Weights of a small sound classifier.
Data: trained on simulated sounds of rotating machines with and without faults, 39062 training examples, 37.0 epochs.
Rows from block 7, named by matrix and row number. Each number is 128 + 32 x the weight over the matrix's rms, rounded and kept within 0 to 255. All counts start at 0. Numbers have three digits each.
# v: attention value (model.blocks.7.attn.v.weight, 160x320), inputs 214-319
v.10:135129117112102064126109129050127109100115095067170144164088087136143173101122142159163096143109104109118128111143075121097069141076109059113156150196077170094196145138124161136118098154184102088129154118159134090122090174127074123153113079106136175187101141150151162142137196143149098148157141156131130184121143151034
v.11:145095097087125110076134154168174088136173079155102089113147137122150114121098097132157099121115112097115160174127146143127112149135079173119124131083133120153121133099151131129111115139142149130120171093136124104089089118085129161192169165134116064085098105103140113149162064107089112126164157168131120136108146117100
v.12:071114077134153159125091086177114168129124099162150145113161149116110125178121155141145103153115155107113162123112168142111169130140072144164114138153110174160111166092151135071158102130159155165126093117094143123124098120133078097151161097127185133104125132076109191165128106134110159140119216111117147134084136165167
v.13:142135156134170117095141134133148103111123120154156096153099079108188068131157163175180125137137142147131201172090092107100130104079092102103140108151116110154175158070140099121179129152193129104143104129146126151108103077135158126176163141043155092152136117133105150106086156139162123122174112199156195122129136078112
v.14:118110205115153123144135114092119100137088155093121086086081152099135154137136096090140100144144127115160141102100151175100065135168110130126173084139143112144107166208129117106104125100125124125087103115130162158163102098123153108158145090133084145168117124148142205167113126184090083093105150142151134066168124169088
v.15:087086181171166159090129075152102112119199081120181173073146136168135103062151152146158164063152142120098107176115108118130140120118122122123115119098067086105130156117141127119170115102151157098122072133169117128112135072175113110110107145117116107173077132146129115082138147101117129139109153144122164053145100148122
v.16:153121210064186162121173165131056084141120165107055071106092193164092111119123100126161194118116092159131156127090163120147074171113093142127150162098111115116085119179117112114104149128143126123111088119161109172183155111116129071134105079169109157132115141071124105119099189134099174133083111119174113175092148154081
v.17:116090109147084104130105098115136187196171091119132151126167142124065128108117071176153097151196121164152088098164132128103082108126188164211106145117121168178079138094171164129107092142193085166104065129119134079121159139114166123108153139149116073150109119114137135184063155127098141151063163141120121126167082135097
v.18:131135149094076112150108145172179109117139152135121094188102139117154184126078146127117114113084125200138152082154205136087083126117160197162120155104121142162088180140075144163152126139119142131103165120156089127134129166094156137174133104171139116156142063097187115076133113147141179127166146175107196137184094144119
v.19:159128086106126172103162121189106135126161143121137107143178186119130156114172154040100113128069070114123146100114137144086148122105194140066115119118148142162130177099112101153092104082180158084098140161116121152155147117118140138102161136109107120129168116126116128084119154163121119136040144206171158113116148176085
v.20:151162101156150093159102143088136104124121180099066115108046150162112127107160109163107131113105128113036110107174138173177113076140185155137146123107155150138141108099124131134114130149102108138070101144100119156117099189154161107167107146141161148158116092130153133128133130140105124132123132112095152138121193131067
v.21:151090149139166091159129088127119132109109089121103132155126114188160116098161127168087105078126141149181146170086093132106150157141061150069179131052185139152120151137107090133119175094137164163148153098149132118158137095153143153151132128135159157136144035118105041111110120080111104168118179113106119094127081114119
v.22:094132114117100154125121108155166085098086156129184145084105156198104129137155136154036131199095113139134087071133115089120170172142099126175111183154109128142144117056124144146132134084110097113121092073122071118100171151171116085137131152141175087123070170126107109132101059099132128126133163149105070022150098081143
v.23:081164094119145178133128148097094056133121153088148141099107189144110148098126117134122133144105070131178104155104149125170057099151151130097143077039110118088099104177163110138152111190138122140153124151088089158139155157159107141160134081190129151100074145145172142190111095104058102097207106122098112109088118068095
v.24:104078113134138132116113093152213137098102124122103117097162095140147181136135138100135161125085146129153137079161164074164085187091157141173121159164147161101203123119116118162129147077130147096154117175137118116114193146092120138122183119181163081087108172164131163098140149109155105117172142118121060174107084163138
v.25:061129120112141100147072152085138085114157142144152135139134127185160091167111094150102141116213113159127160057147106109117102124074116165139129087125141098152102181163133142111129146184139132097142093127072104156120159158118113153108112170138183127137172161178119109178122088144213143096091083078088130137158133133114
v.26:143143093106151136133111076155056164189126133120150141149118167114103103078101138138131101142052106090082155126105158089133107104171097106105150165169085132137078129068106155095076091137119130068104152116140146102109097119126080113133118143128117169085101124103130097179096164108079179121171141084122093134093103117056
v.27:114159131127039141114112128109120089109127185151133145160158170085144120167137163075130094103093073064159159043092136119104121099145120120140133117140101116166142144139119204133162085147073145090111143109077091136118077128086101054164138150120110143153133098114143121125168156142194150174171146124169070116104124191180
v.28:087155123142217143069145102124114063115092107115166098095126182177087119110155119126159093144119128178078115153131134182170127100167119074136143141129118209132148146123161176143147139099129108127178200163182121184112062105122144123180098149155090100120076157109142025135151077083184177119092120139151107106142136116137
v.29:164114134146060130168102115163136139130145094123087147099108083105140122113152199122124151162110130165173132074128191136154166146146186122151140139149105054119122123146089060148166117130157160119146149166088051092056131100150094130120169015129165135166096096109153106169126102141116129124157166123158128124127086198096
v.30:083109163153169113104143116114117116161133133113103153141114167138125113096105137085126124153117137137075139179127153152112179148117174150106088119154136098117185126120084115108086139184105142108105137175104136145112061189163179141128103173089141126097083077130093070158132060159159105124150117169101158131149129130123
v.31:147096185144149152106118072112112134167113161112126099132115154093122125112135077119074034116099101111128190116101159136122191065125109113119125139084153145143161073135151166158133132143157121187176088085129091080192108131138150124173199124180150100174113092127188077088177125152165124123138105161073097134132114125149
v.32:152184130124142194064149103136153148112175096130107136129150080111111127146138218113096132107150125098055118117115131123069200109140097136116176076142097090061148111111156141141126116136030130090100158169151135168125087150129104104094140119106107158131083143153138097152175114156095097119140160096120105152115136125148
v.33:128075184126122079174146122154047160095110133153133172117163137108156077138103073121149134150126078136136156092097117151127165143146163116133135148086156125143117149146127140090139153162102126171240165186094107126180149132153143192147123146118102110137107087137133128121145145129164119138117106133070165105123101112131
v.34:113118105142115076148116169141143164082152102111127100121156138152121121089154165100113124138099109168080094130149138112134146107128131083120126174184131094132159091168096188122069116140127086099163203141108114126148079143093146103129153138121116167164172116104144186100129131109097133141111156102135097100176192179205
v.35:104109169097153098159139134140105092151128172154168107163175121088132178151064135148108147118112132173114142158139110103099138203157116136109122139172176111121139115166129143140115210069182107095150102146111131233077101084136050134139083146132100112174139135154108186127175136106123147097122124116188073125104079122205
v.36:117154124135160125152140116101086145088151122172136124184139125096191151202132106109095115186112164111107127108114151122149201100142122127097175168098153099164178126153087135063124164120166111127131150111146059135173089103118161096134137096126206163175143058069111175124124117185165114176122170095149128152057211147119
v.37:127119104163109115169152112134114083095130108100069099061127119136177195098124246139109157110079056144091157141125132117175181156149093125106099154097097122150161125142116105089170126190118149169097110166150146081119109164151157164112150089140134124142126122091149115138161129098130166147116128108136075116150156088137
v.38:087148142104139113123182089146130187073150061105085145088100138120107130156156145131093108128129127101129094106137145204084048129197119106129144112174119134097102086113129094128118189127155145152078114150085132089135107154098122099114132185099152142111083152147119101052165094138154158150048159132137131177124129119112
v.39:153128176172157162096142112163116147110121150100190175114107067054148136143108167119087180111098186122092155106124157131083125117112090165178105130122164105159116126144091192129111095155119122195139110185093037108139130108104146167171082160152132187096152151078112097100107075183140187121149134137088099085119123139143
v.40:090169145131171138126130135105174153117106156119116177087141129147128197123127166113166128185156121152109129114148134092102160116145136171153132106124175109101174115189162082123211108110060062148147186112146120102190132122112173157128144147174055152110161148105141131166102112141058115095111167138100136117197040113114
v.41:101140157152137081128153144134129129140130046170093132132151151134088162050213145116155070125132141091069130129100085130147114150087111108124090068114112101071151128104162159123086105091145159040123129111122150123137134126083144100086105136066052125157097135177098102107146125173169174069066162141203115186099161163119
v.42:096086102129171094144161141130140182180141095114092129144139109118140169113119100111113092148123066065142153168123189133130131122122117144113127169105100121100094126117119146120127127173133128098144145142110121151109077157158119187174147095103132163138126133130121161125110122155176086117110125191178144158112076150122
v.43:122112183160154153113114111129140160095089096193101201118138172144090124099170161153160158153186167113100148185085114137134125133149090151124102159177121178156126088112130088074085086168120145079134149104098079190072173098121154147114169161128124074167073165127141151110151114089156152121128165124111094194105117141059
v.44:113137138131151130143179170171206058185169147142110127067082127101167096137113142078101109165142153120126090077089165122161115100115126058125150094167136138122141150117145169152103090139152112124195103132145078172066156159130098086127125109118150104138144096106105141098120120142140101119110132138138140093122163077116
v.45:201075217104106162085136125114119172134126116107108123126130122109185143124097121157137107097095140135104103155158112059134182077173152139110135111134117114131123110158102129136139151140108103135139185172134132125151121122064128141144124114095132097160142128120092179160106101129148075121104104096134134157098107160137
v.46:117133140102068090129162166106094120130125133178121145131114131154139145117091133093115148156131120113183114125145086065122093095140120218153190167140136102189087174118118107128160144165137126158106151130131152106142101185071102067202168103155106105166048161195129170167129119127068119121163186127144146102150116124078
v.47:109161164071141149122112069110124094164096125094160105099125166120148105121100116103157161175129122107132083150103161156113135075133085130125107154098145145188167122101126129130132141120132067180124069103093109115135139183074083110182104152099107109134169166120171095100119082162186131109100076121153135149115131116138
v.48:113105114147125100088091103118108105144096114138100139152144180118118115133057090148159089172179115144127120090099058085104160170105178101150161096131112183079119076091119055074185131088121167145083126175129109126164101074099116117197130149093190136079122166103169066110123115069158055148078124132123114086102128125128
v.49:122124099105075103141103160170173173101145057130168137173164129133118147129182118150128141164119159185180171134098118146083168156182169096089143142122123107160127173117132174152098178150129148141155136152091094137068087141082191165140108079083103122133153100085098153082146132137177113116110062172069144118137075129160
v.50:151131122148095139086172040137150107133129091153178147122105097120147127153134106147130125149136107130176137086140107085144052091089093157116105119106104132150137121066161133178103129117166141144159131174101108164107113110082163094159108148148152179103135069128130144131133135100126158161129178150119100086128130081131
v.51:121193144121084126088101133138086081161148123182119112151167186128126090125121066142184174161097151152122149157149167100098117129175122139167134106110122167132115120095183125131121132121161093230180032077172175098170142177108110094082140114095102141130107137093084124140138085134141174086088182137102133086130113089168
v.52:102105151112195194151109138112114151100123155127188202123181060120152139166178125162165186153142104097108161137123126069123167107199110124118118152125143194109117115141128114120103100096167068180151087152122121146133158099187137143138183069070159113129120089095195151056144081095100102074115145182129145162108134142128
v.53:189141090140049118144162118165058121080110096081104166169117138097053089150128135194136104132103120161130149109142083087134129104098080106098150061109121125125115091162127133169083142161121218127183138146121093100124129150130098075111176062145127106138098127106158098167083117104126140127087157150166152124173160154124
v.54:178142170116114073173138119184115150115193133133162134136068093190086101081070126110076105099157163117091104141121104083073126116103088149114159085178156148147132130095124174103122159106130135115131113123181161103129086111111129134120154095151136107137175096084227137172087162106142046109124102110076126132131096159116
v.55:103130115095087150107132137140189118196147126142114090111137140159136147109128097109169092174132113093131140185093172096127176163079162128116105088110117070128105158132085153120122145085148099106142181137123092123160099136148123112107132083108148101063066120133128084147091120126129119103117083152150153108041179095096
v.56:142155147099087090121129186107118135045067107145049081130148170098085132055066173079130165158155096153120113176080136134143202154148112116081100176154106157095121128189099067170146165094110131127115129128102180146058115114166124113170089114167069126099154104147187205127092127130062124101147135191084129097120157105106
v.57:100110103139177149115113161126072098094034145135099177105103167189135117143133174129255131137061147164086150156135112122186162165079197133131104203062118085156165153129137091075131146135175081085116150134133082168160106109104191128108086186111123103116088066172149118145094136172148158154159083119178124167163152042161
v.58:106085140153098134132131122161157103095139182141124131175157121154142144135134094141081110106157125116095135092107111139047105089121208156136110110115102146130132095133194089089166175092107123143126139154141163138120134095104105106143125177081118110146154166141119183098084159083078158130179143118054102086127199142129
v.59:125098149121135128085171099120130136094123129155117164177098171119108151161146142124100128109116129128130132159122118143159130176125161094081113145126110123142111128121091154057132121109128085124161188173183100096121115145113112184094156140161179087087121090158144091084151115105095154096117106155102099149106103160164
v.60:128100085203136134110094102145083126115112144142183131105167105052076121111113182115130124142121089096068157102109182151165137145094098116115153077149116110135122110150118079195123119100083142156108101115125143102199129137181122188110161130064129085171121108103185112119060152103082142104127140116107168130163068132140
v.61:132109163146047127098152118129160133097122133154103159160121131128158139076093156138149151075091143097081170115123116080173095100137162106200144134114108106233109174160174114099098109085133135117165146094158125078124147156063121104095163129164156091132132182152109084101139107102129101127137093115136151099080133156073
v.62:171105125118099115151061148153136077105075131155109135120104159138168107158162141186134044125155126139149111089141124189138160120137116085152092139130144106108131119167129178156081120191094161142124092147151125100107109085106169122147098065123066139139132099192173132199119146135125181136122146151088138150155132079102
v.63:138128094126114158093137090084108156114138162163115130133123115104159156176137106162123114129065154085149113118154133144173078152163188113097167107116104151164095158125167103122198114124130146136135110162111142156151076133162147132166141145084069095174163149139104177112108117104108136128133103107118109183129145127118
v.64:115187156163122127134133119073095101195135146130062095126100124087168176108139121130094116120154107160119187075101124106120180151126140090099147101133065122135117116132074093130155105138111093132136153112121158064090111167107109149164112187059129202139126147111152182079047072155137116185111165095086137103160084172159
v.65:133164134090103109050085096112165155105149065126150193116126123133119132178113121084094066161160104093095099157165128136107073120131115147112139151168180097139133168068127141075113135140128094095186179054119127142189173099067087138145058161165113095105133120116136069152157071092081131094165136146180155161118142115113
v.66:134132156150083094097187171112115209125166104169118072122130150106135058122149115103096123142193189130154093151146095155068076152121160078206171081130108169078164117099078147140150090164080133096106115097149083112115157164169106107125128122102101120106139124106104158154131089155086185098063110144121170153090111117114
v.67:137112112167059146092125182168183143157132132102093138074080083122113150080112135172150126183130113058214148124168131116127123159111138073172173111130094091117156184147122127143163137136105092116184125135127122151153103198084107150082177133131087136137124120159175107164125122169100125138120168155130131102094081135076
v.68:119149077117060117164062166115110137134064143131084164156150173128087182116160123148138135124181136116107124082188117123141146161141159185123149165131160145135115076147171173127065119118134057124128145172145158103127152180066120134068144119139136091045126157100118118139163076116150114096091096156132124123107179107086
v.69:122188136129096166126085083116156154118127133133110150112143100115137070164127127145058089109139097105124119141103055111141130126088185073117116146170182158137124204123142144094119094150089061082145110138074158161129167103131133107164113088123078107170150124111163053141147122195157088137136073096153083109106136072116
v.70:070092130064139155122120112131134071125107140147126109105082094130109151123112144115182127131119117073121171126130108091153169120192129101156073085114118143091137130145092093161137120143122096068119152112114138123102078103133125074165157130187183153081158085152144123150136102148099113104192121117098139107084139166105
v.71:131142073149153117121148154155106123061110123121115136145151077159182120142126156166137158072103150155127054096201188046114139168146140170179096180152144125095118051154096166089124117165110130127096102180126145151084170083174106183109151150117122087131094165131167174149081138136161180099134163096121145150149117145112
v.72:118086169128158133173132191089079128125138133122133123097122120059181159139126155135139092136115125142159195106157140160157142105130151136118171137120123156117169099128116101099090115148138158154137198255126164154078102157147218169162114177093196180171151147125123160119139139103172144134149150070120165110090220110112
v.73:095059141152120125086100130150091098147113122165138119143159143106127103189074154081130097091142115165135110096164119150096143130117111190125130092109158151151128131108123123119104165118095114196127112169046097072151106123197143087138139135165101154128091084125149108090106099088108181113132126150082065097127109170154
v.74:137108129115219138148133167116091112103207134141094112130103142101107129138132150149133182173126113158129150145113139086156188116155092096088077155192192176170155134079075178109118138117129133184100143175101058156156170115143146129148113126107178172167149141113181113057141167131147199123099144136115107171083148102089
v.75:108084089195103150174144198117167130123167111177106112128140096148167159172150091118119157179166144150151194132163144068137150104129129086149148116178143150142146064167159116192125153170146087120148147186151137116129113123077128117086104135192132141075123174144114184160090183140161118150214137108098162146135083141119
v.76:064174156160175139170117145190109099124138158082128102073161081135127103140112113085129152116176112126103139129077129097117134102162167135123168171103128146197145120150198117112132124138132099167189184161101137186111150142107201161133153147129211148160207115187129118157114165161123137140112135092133093141117120124108
v.77:093114119116151161087166157106117131135101123109118150117144123095101111159093176097167093122062146157195153147124117121092076089072061139161178125079129128134176158148160160161176160131145144128085111178140164087135160133124158141101096075072121191095148150111149118103147125144120132093105113096146096121110082156100
v.78:087069137167098118162114080142158090082135189038132098162149131179145131080113103152112127139133093112135086137144151137136143043145154136116101095101081160096152140143135109136082068133130108175105087172195078127166108156155145107177142119145117097108115126149105126154089156118162131134128209206114104127086148139101
v.79:125137120067098173123082127128097121099110122147083127127090132119134148070109097164136093081059144165112088104142161152119110160126182173112135140094147110165067146111087145079129070157115126142103145041103100113216161115114157090094137108140138175064084122054102130128080080153082166109128162133061116114133145064123
v.80:068173145050141122155176097162147119114121092120153151117128111130105087122110164064138120126119140120087099130086156115097159085112171120119112131152064101094082088147199162083087150125051162141089140167074147083130115100149112106100116089115133106084089148149145112114143142133030130101073118126108164180117133084136
v.81:116150106153122157096116128057157089097141160093161097162151095130095076146146127125119098135160141107138146129099140096135133105078143107176148084134076124163196189093123153128162113136166119186099130128167151160148184093199106143184117127166108138134102048119131122135121108168194144134074119149171122136121094128100
v.82:132075166113172126162074076137077121131092139104128098157150113138125132122165136149146131046120111111146153120153140121062093153102107159113136099119104098084184098132086085132134123106123121117116095122125118102067124137156153121189145132153111096083139142136121151116047164183081151155152154151142111093110114130118
v.83:070111127161140126143149143127160121130160113177181089120018103126057146099137186140153084109130084114100159066115115134153103120145123107090106120167133139116113116138152082172121123173126115116129140159102127147158079057134129112153160115143165183139082138098117094132086145131146139158143147098117105164180131133156
v.84:128105162143106088082092125121091166181109112134094067111084131064141139087093047101105133136156119085166101136124136169107101136098128144157138103121129164163101105088095050148158101107139133141120120089091133151152135092134132136105099096181216031090097091153155132056091162166021113129184110192136108096145137098127
v.85:096097166099171181089123121079121150135057136193075107141116112129098087099126126166149117097106182148204123138172142119181094068141048146090130104091098135130105128142100125132088091126128063096150065118109115162145141142124120115054074137162137135094128078111160112169087146165085075076110163142144114196076130065069
v.86:079133114135096154153166139097122084103153111130099094110147189136104139151130107107135108071165190126134056140164113142137109184152155121074138130176158104062114152153160199170116151148122125145126080089108116181114138174135080123124093123078135148119152088076155048093088124175122075160187161173103134167117171105182
v.87:130062138084124141155109105126114139205080136137118140146115122147084117128182078135135079199150140085081149117168095109134060146155107115148124179134141171214114087105116173142108091115145136130121111112161159040134120194126133147117145110103148140105112073163087128145192184168170078138085191119092098129136154126127
v.88:197129105177118143124134067155154124096114127086167102145141067110146124116098151112110114117105130178155137175145078099162105160092122146084161108126117122143100206149125110131120175192148126115098178126149100065141103120135138136107105185109092165116072089126155105125135125095132099146126103131131112132145109050189
v.89:124137166102116141104242112106111139117174148124098073145062136109175117106109130139156136167108080093120138145183135120100120127137122131113097186127154136093146188129091129132164117077166168163135069130167141097213114108130101113124145170131148136074170122185057125133132103120112159152157142113123120126132092131114
v.90:119180106086108109098155164156098119088098170176166117139182124107077130106181089109196075176118177119179125131158134156158110102157059128129135182135163126166175113070110093107141156122110146222096116142094089091185098140077155133175106100094106155091054133132134111140145107126110143117121120118162168117138126159123
v.91:114146152091081132117109134136123154142153144140113093081151160131119077124083098101137152120137142154109105136091105147146115091149190141090140092143147152123134097143157094130184131156098127094106144144169109139111123112241140120077072106111156109132121109182112122114126161109121124071145118125159120143090152117047
v.92:088094097165117180149119130108104139076148110093099095112127164092094147133127191090106106123134102122121148152115098060101144130173066133139152205149167124113109111173145101147111188148114145118165096097156118104137108145073152169061166074107117112130117110130151143129179144099143109115133153129156145126150050141184
v.93:182122150141159138100088094117170108079098117083171120111154132153095185106148048148156114140136131091129081111110111122165103169114157108071130106030115116100192104098112082099106126114053136124081099115106156103128129162137162109121157178066164117070070192162128183160102110114096179138150175041102071155130116191152
v.94:138134050079046138075085073112129122122133132126152149096061151093114138140155199133148101108135165172094112128163074135107091163145133137186068172112122098147124111173173138140117082154086134120137141121097064125158117143132115141145113137159109198106180214131149085142106105141106176125138131180135128108119170139146
v.95:174130152167104074149107120130116089103090143138158131176121133172108109148155140160120125089184123088140148148123133095150163100159116106181134074120130163169179157114141139087154084124143049185174106112158103090159042125127120040122148201145148139180103096106162122132135165169117117123176159119140070124106118139156
v.96:053149168180107116173144144112151090146123095143128114096167157099081073134046134138154065104186127111124110102076096047122154113124144103090081121101089103171131174160175135168170126112098120163164146127129173116129099097137106091163117084114123045067158165091078124143174175169108136081135095152143140160128074114120
v.97:164145153189186129124111112145110166103145124129110158118165129110152137160125113110100153106171130148172137101140143134093129128106112105116142081135118158129128138124111122118094115177123188118111075126128130175098131135138099147111204123078130110171135083102095125117115105146148171112128143110104146142077166143151
v.98:072175110140184106107123094161153174110070137181116101095128173128097101098133101134116080137140175145104152114079184098114134160103153115161100186128096093173181118121174151170125111100103120163151110183146156181084111101130099132178111115139132083122120130093145100144182135085114124167132098146179099151152122113115
v.99:096104143104099105101138109131140079149140180156120133165076156116141136134139150119089112110176089147123133063122137107161111119183121100162124113139157137138158095098114123147111061081046102197121053115082100101090176177102095095138130117083096068146123153099171118072159133133163111091092147171123153099084101148120
v.100:127103141166211107113128154117121103107148187136130119151130132141055087158174102152097125143193152140137174167134094107125149137127143113110053120094177126133127146126124134148137128097173075121185113147108133100037121160116102131156115153141137133184144136171131113102111139092127156149159185126124097143142121094189
v.101:096093160136161151120188144151160198124134141096127152126119181146057123156165170095147126075193132082116151139134141087148124118122071145135171143124103153088119153099134113160103105159148138096146181150094088136100148107185163149092134153212091131165140147144072133125159109083095107071159090096118122142084126123144
v.102:117103166120107159044111106140152134126087140124115149141129149111141103130170189152090172150127135130098113124132133093161120153116176102197184132100142107091175157171140123113082157145147016147134142077142130088115121114137134126169114202132175111099093121175129056115136143123185145083153126126180059119166088120149
v.103:164108121104105148137147186122118111117065173099121162162126144097156208146139137160140094100095139145133109148129117152159160143112149133157113080124121156143133134136143134127157132164112119086126105128090109122145040155157196188088117148079163166132114110186097081129134102156123181179152126158115171109103155129092
v.104:129139158086123122106127106135100115116178132133118172123123109113087088155175091088111135191162136148135185162102157148140162150136183154132171215134131068113126088148161108132107191159084130104169142174120061121115107139117097137106104039145093138114144112106172190129126145136130181116165066168106121129155120073134
v.105:041189113156169104156048076125134165088106113124158137104143120201147087122113149123133157110119158142069091096166133211106115166137082078083155134066092103114114121130128156119127111147125142109085156132132144152211192123140146143135161126165143148119142175111128171083129138118129163120119142146159126142132102133149
v.106:072132085134206122141113120139128113184132178105103127129116102121156183108170184170120175117101151133144126068155164134166075127138130164121167139132146160094126155137112102189089151108160100105119128076180142141147116186117116103207069123120134088136141140124145094126131188135091153169152123170163131154158184139123
v.107:026154103141101153078128114169160137099191155124144135114085083122149163075078103120130116104108127149123073134201090120157143131140129111074163111170079184112188108129120139166088123126118113127089162127117136145133131133152205117099124101168152126139154138106093167114091122088114129130064144094153132106092075092129
v.108:150093140088143141104116076165133128072096176176128115172145095173104113095163167102091183131173206174096143113119125163078110117140134114106094156081098148195143118114135058049070151125142134129189113140099122122142130131075172133075081164146155130137097134125126085127175108129114076178071162072149096145079112166134
v.109:146197153095178122146107127131085097118136154104123087071070127101097160082098154093175061131135129152116083154116119146142122150104098161149102118083146106116166154159173098124148115080161163153141141161145141145116135164174100098164138140123079058104145177128118116127085141159097091171147178097138131113162116117044
v.110:079119093125116165142175133159156103123115043105123151075131144157182131162090185106106168164128198105170116121071150112088152125087140155100191103179133174068161169185123112113164122121123129113073140110121120118187127188100138118111154082134220047066169131145147168096161173111111077088179101138161153161060120170153
v.111:123085116155144081101129150166171138123098152163130136172059132157111112137153216102063126098149115086107083145166132126122091157109115060089197155138162151174163160132159109154171057115087122123150055125126127120148101122167057098113087192088068069077139106144173158106132097123125101131113136073090076155135120129142
v.112:163112101126101135162150148142137095122150151145128141205174132093085110150096094131164109108134146064188135124139118133074131130142077125078137130160203184100144165130113173056196057130131141192142153172142212167188111146104169162142145072093134184129179162189105189110119125088155129107117101120070133138164144076069
v.113:146118135189130094119101142156096153188120083112098104096152119113150106088130107094165113101104042108141178118067106051100189088119095131130150127145161120194114085133113118135145149076133130134102102125180132109093100128113121142087143174138143086162182146115131136086096137080128171156154097152122120103057140126074
v.114:142207131147073133117192084140144150091182099073063149149099069119166099077133102128053118125109125142071123102122101156190112112126158101139150079082139127086142150180156221114106142142145094108131048143060078140175089120106116098083200142168153142149173137150137063086104092118209128126123109139080089124177160148160
v.115:124137174111176140126169143194103116159129156109120127175186127161125143131141085140124116149143060162068137125085137198141132159148125100092134097088164102100152150185105147111105143139115140107103147099140139069044129164105172167137100161179104141105127110035173100091164118124101093119128071137153147149107177144100
v.116:159121177120100153166122127173129139117138148163115127142035132135157126088162140146067068133085133116110120132150102186138120105108131164127114176137116123154152103130117115131114102198144136154103133106193149097139083227101147109161159126089109118115104108094130140193120131104161144137141167167107143168145167139106
v.117:081168150131122100081141147162137167078130158106130134072141163114120194185163122132116139117129094097177116131193144146126109130167137119046098132117145145102130133150080127112136094156127128135168146119153147137179161099120187147094044119099153148136105071125076137107085118201106152144115099118114150144065152109108
v.118:138165120111207156085053097127114156128160156143097100097129127109133116154133127120081124119154114159178152149111146122177165122178165128134171090127137091145128098166146133141118126097117093168146119081215121182160151188110166146188115151180174087181096121135138100174131118081157125130101136077078121143115136135145
v.119:155151105127116075192135081131159121143095180135185125138096126161118123115145112155134131083146120141119129132116070158118108108108130115071129065130122067108101127140158129119108107167142144142118153144098088107130146113120157127105124162128184152171165131173086168058171186120123127148185139163111127111140087119162
v.120:147089129137132115122115159120141137160142123101123139099121138145103169137138108162091111123140138146070113145139087120090132122132121097100112104119083120124110085113072065136064139108118183116063108118125121105174094126093127132122112144133123129148082126113163132126068101074123135139074078140070138106089121121173
v.121:170143203102157170173162169092154130139161087200097159176201032145136136161157099158126102097152120120088113085139150080135083096145093121175100126176165178171113153107128165128029119137123137043156149121143145120124185167156145114085156149134163130177197133143113132124116128122213117089170105140166146113168085161119
v.122:089127151106162162118078177106084106144119107193168138183157094059166165121150102177127117216127101138132147158140180125155144197073135138110020129163107070139096152078076167185161079154164127082100136122141113137092152111132181209168167139114168115160109080158118115168143145115178110144087099101172099096140135100128
v.123:122039135149112160122191199178117143190114135135150123180128204141066161184081102160173125128129129118176159128099175187134049125139168122146146148140141110143121178133153115094122058127129152098119084101131128152122119110109177127206069131133127165144124043097113061088169150154125108134225145152104077146177144134075
v.124:056133169132105118157137136115173155137134136182175121113138115147167107110150069129165116126139129148136129144150124167146138159120139121142073107082090157101167155112081083125123136187114171135154123116171095100108135106128171152129162096112145160109161098131123131130149121144104121133160158122156117096124104136135
v.125:149141149106101176116141109074165105119141135081073168125131134098099122170130146098086151106068146143109122161133120112106080140130130114102158110080189139087183147090158125146094110181166161129110106175064179153125158101133130059141088070092101140110114081133178155127175130079143120148136133131124093082127148143097
v.126:112086127098133168117121180128185154135091197159071154064105079122102170108158141106141106138083127110148101135112108047096066161177124113141108105155136101097093150167089156141180134115135162127145118108179076107135129097106145057145192096119181166110127157081153162162143159162103145149120106139111126115157127096115
v.127:139127088103149079145187146116078128109150141094150147110151099095151159102104154131122140099134121078085107192122103115111124173169061140052115096136140063125161101069164109153098110121139127098098139111116158164105121147160130116108128145133138176184109197078154165114087138190119117096100138090126165091134180082125
v.128:125100113081164071142133136129079160174094114142139098106085137120115132129090163102162153129136151075145092117118145146112116157096127085182179100125147140176112145073123081108145152075150165080106132102041130106102178132148095116095084092090151095128106131111066154116159085145071149148102125126150183147101111135089
v.129:118137183084167070101098122127148104122148157153160100188161123186105120137095138106162139091083124126091154128135141099073118119156185183164095145129136113078063132166085129085102142145137167132182154099137141117133163091118130161149160032196113151147179106087160218141171144129108128142108161094116113112112167122131
v.130:132113068144039132140085087097135184124107149142150198083113050140153133154072135163111103137095198179139105151141160142145137140159079117185098095138154175142111125141122138098157110083102099117131068120095128130120105133174060124146097088149096153191164173100100121079116043109136171115150105104157114146129026117104
v.131:165157217100115170114129163128161132144148108129153151123180110127106105145181164095137152180122096070170163147164158102145134069141179103086114093131127144109147137134153186166137203152143143167120122163074163088167145165097116053133152177117075047119131144124126131120153120116148052155122160144198150123159099061095
v.132:122095134144103094093160136091121069112073080059149134102120106160119092080101153110123177101197107107153097140165134102103133093123099114126058115130134152136123113100159100172184109156088109102123228117103124071150132121102138110103091140101139135140096144115124155137153107094117071135111121125150120120102087148071
v.133:134073035104182163135132116214143119122231118108101061061106117140118140096105152080106106158165100225139150115124083120133149112092103073152205095125065084069090159169106068143088082142117119067067166114170146128165096132107174164170058142120164099119095130128102164172121060137098077066153079156185138097096143140182
v.134:105087110117103108179212139162178116104106147134075103179108111136128099154152129168073195089138181117079160140174123088154121083182155151091103162176069124122117132170096125083093151113131089192148077128158113120126147129137156082099128067111123099207149136145103132095114123140138125110086152087110158181147107129148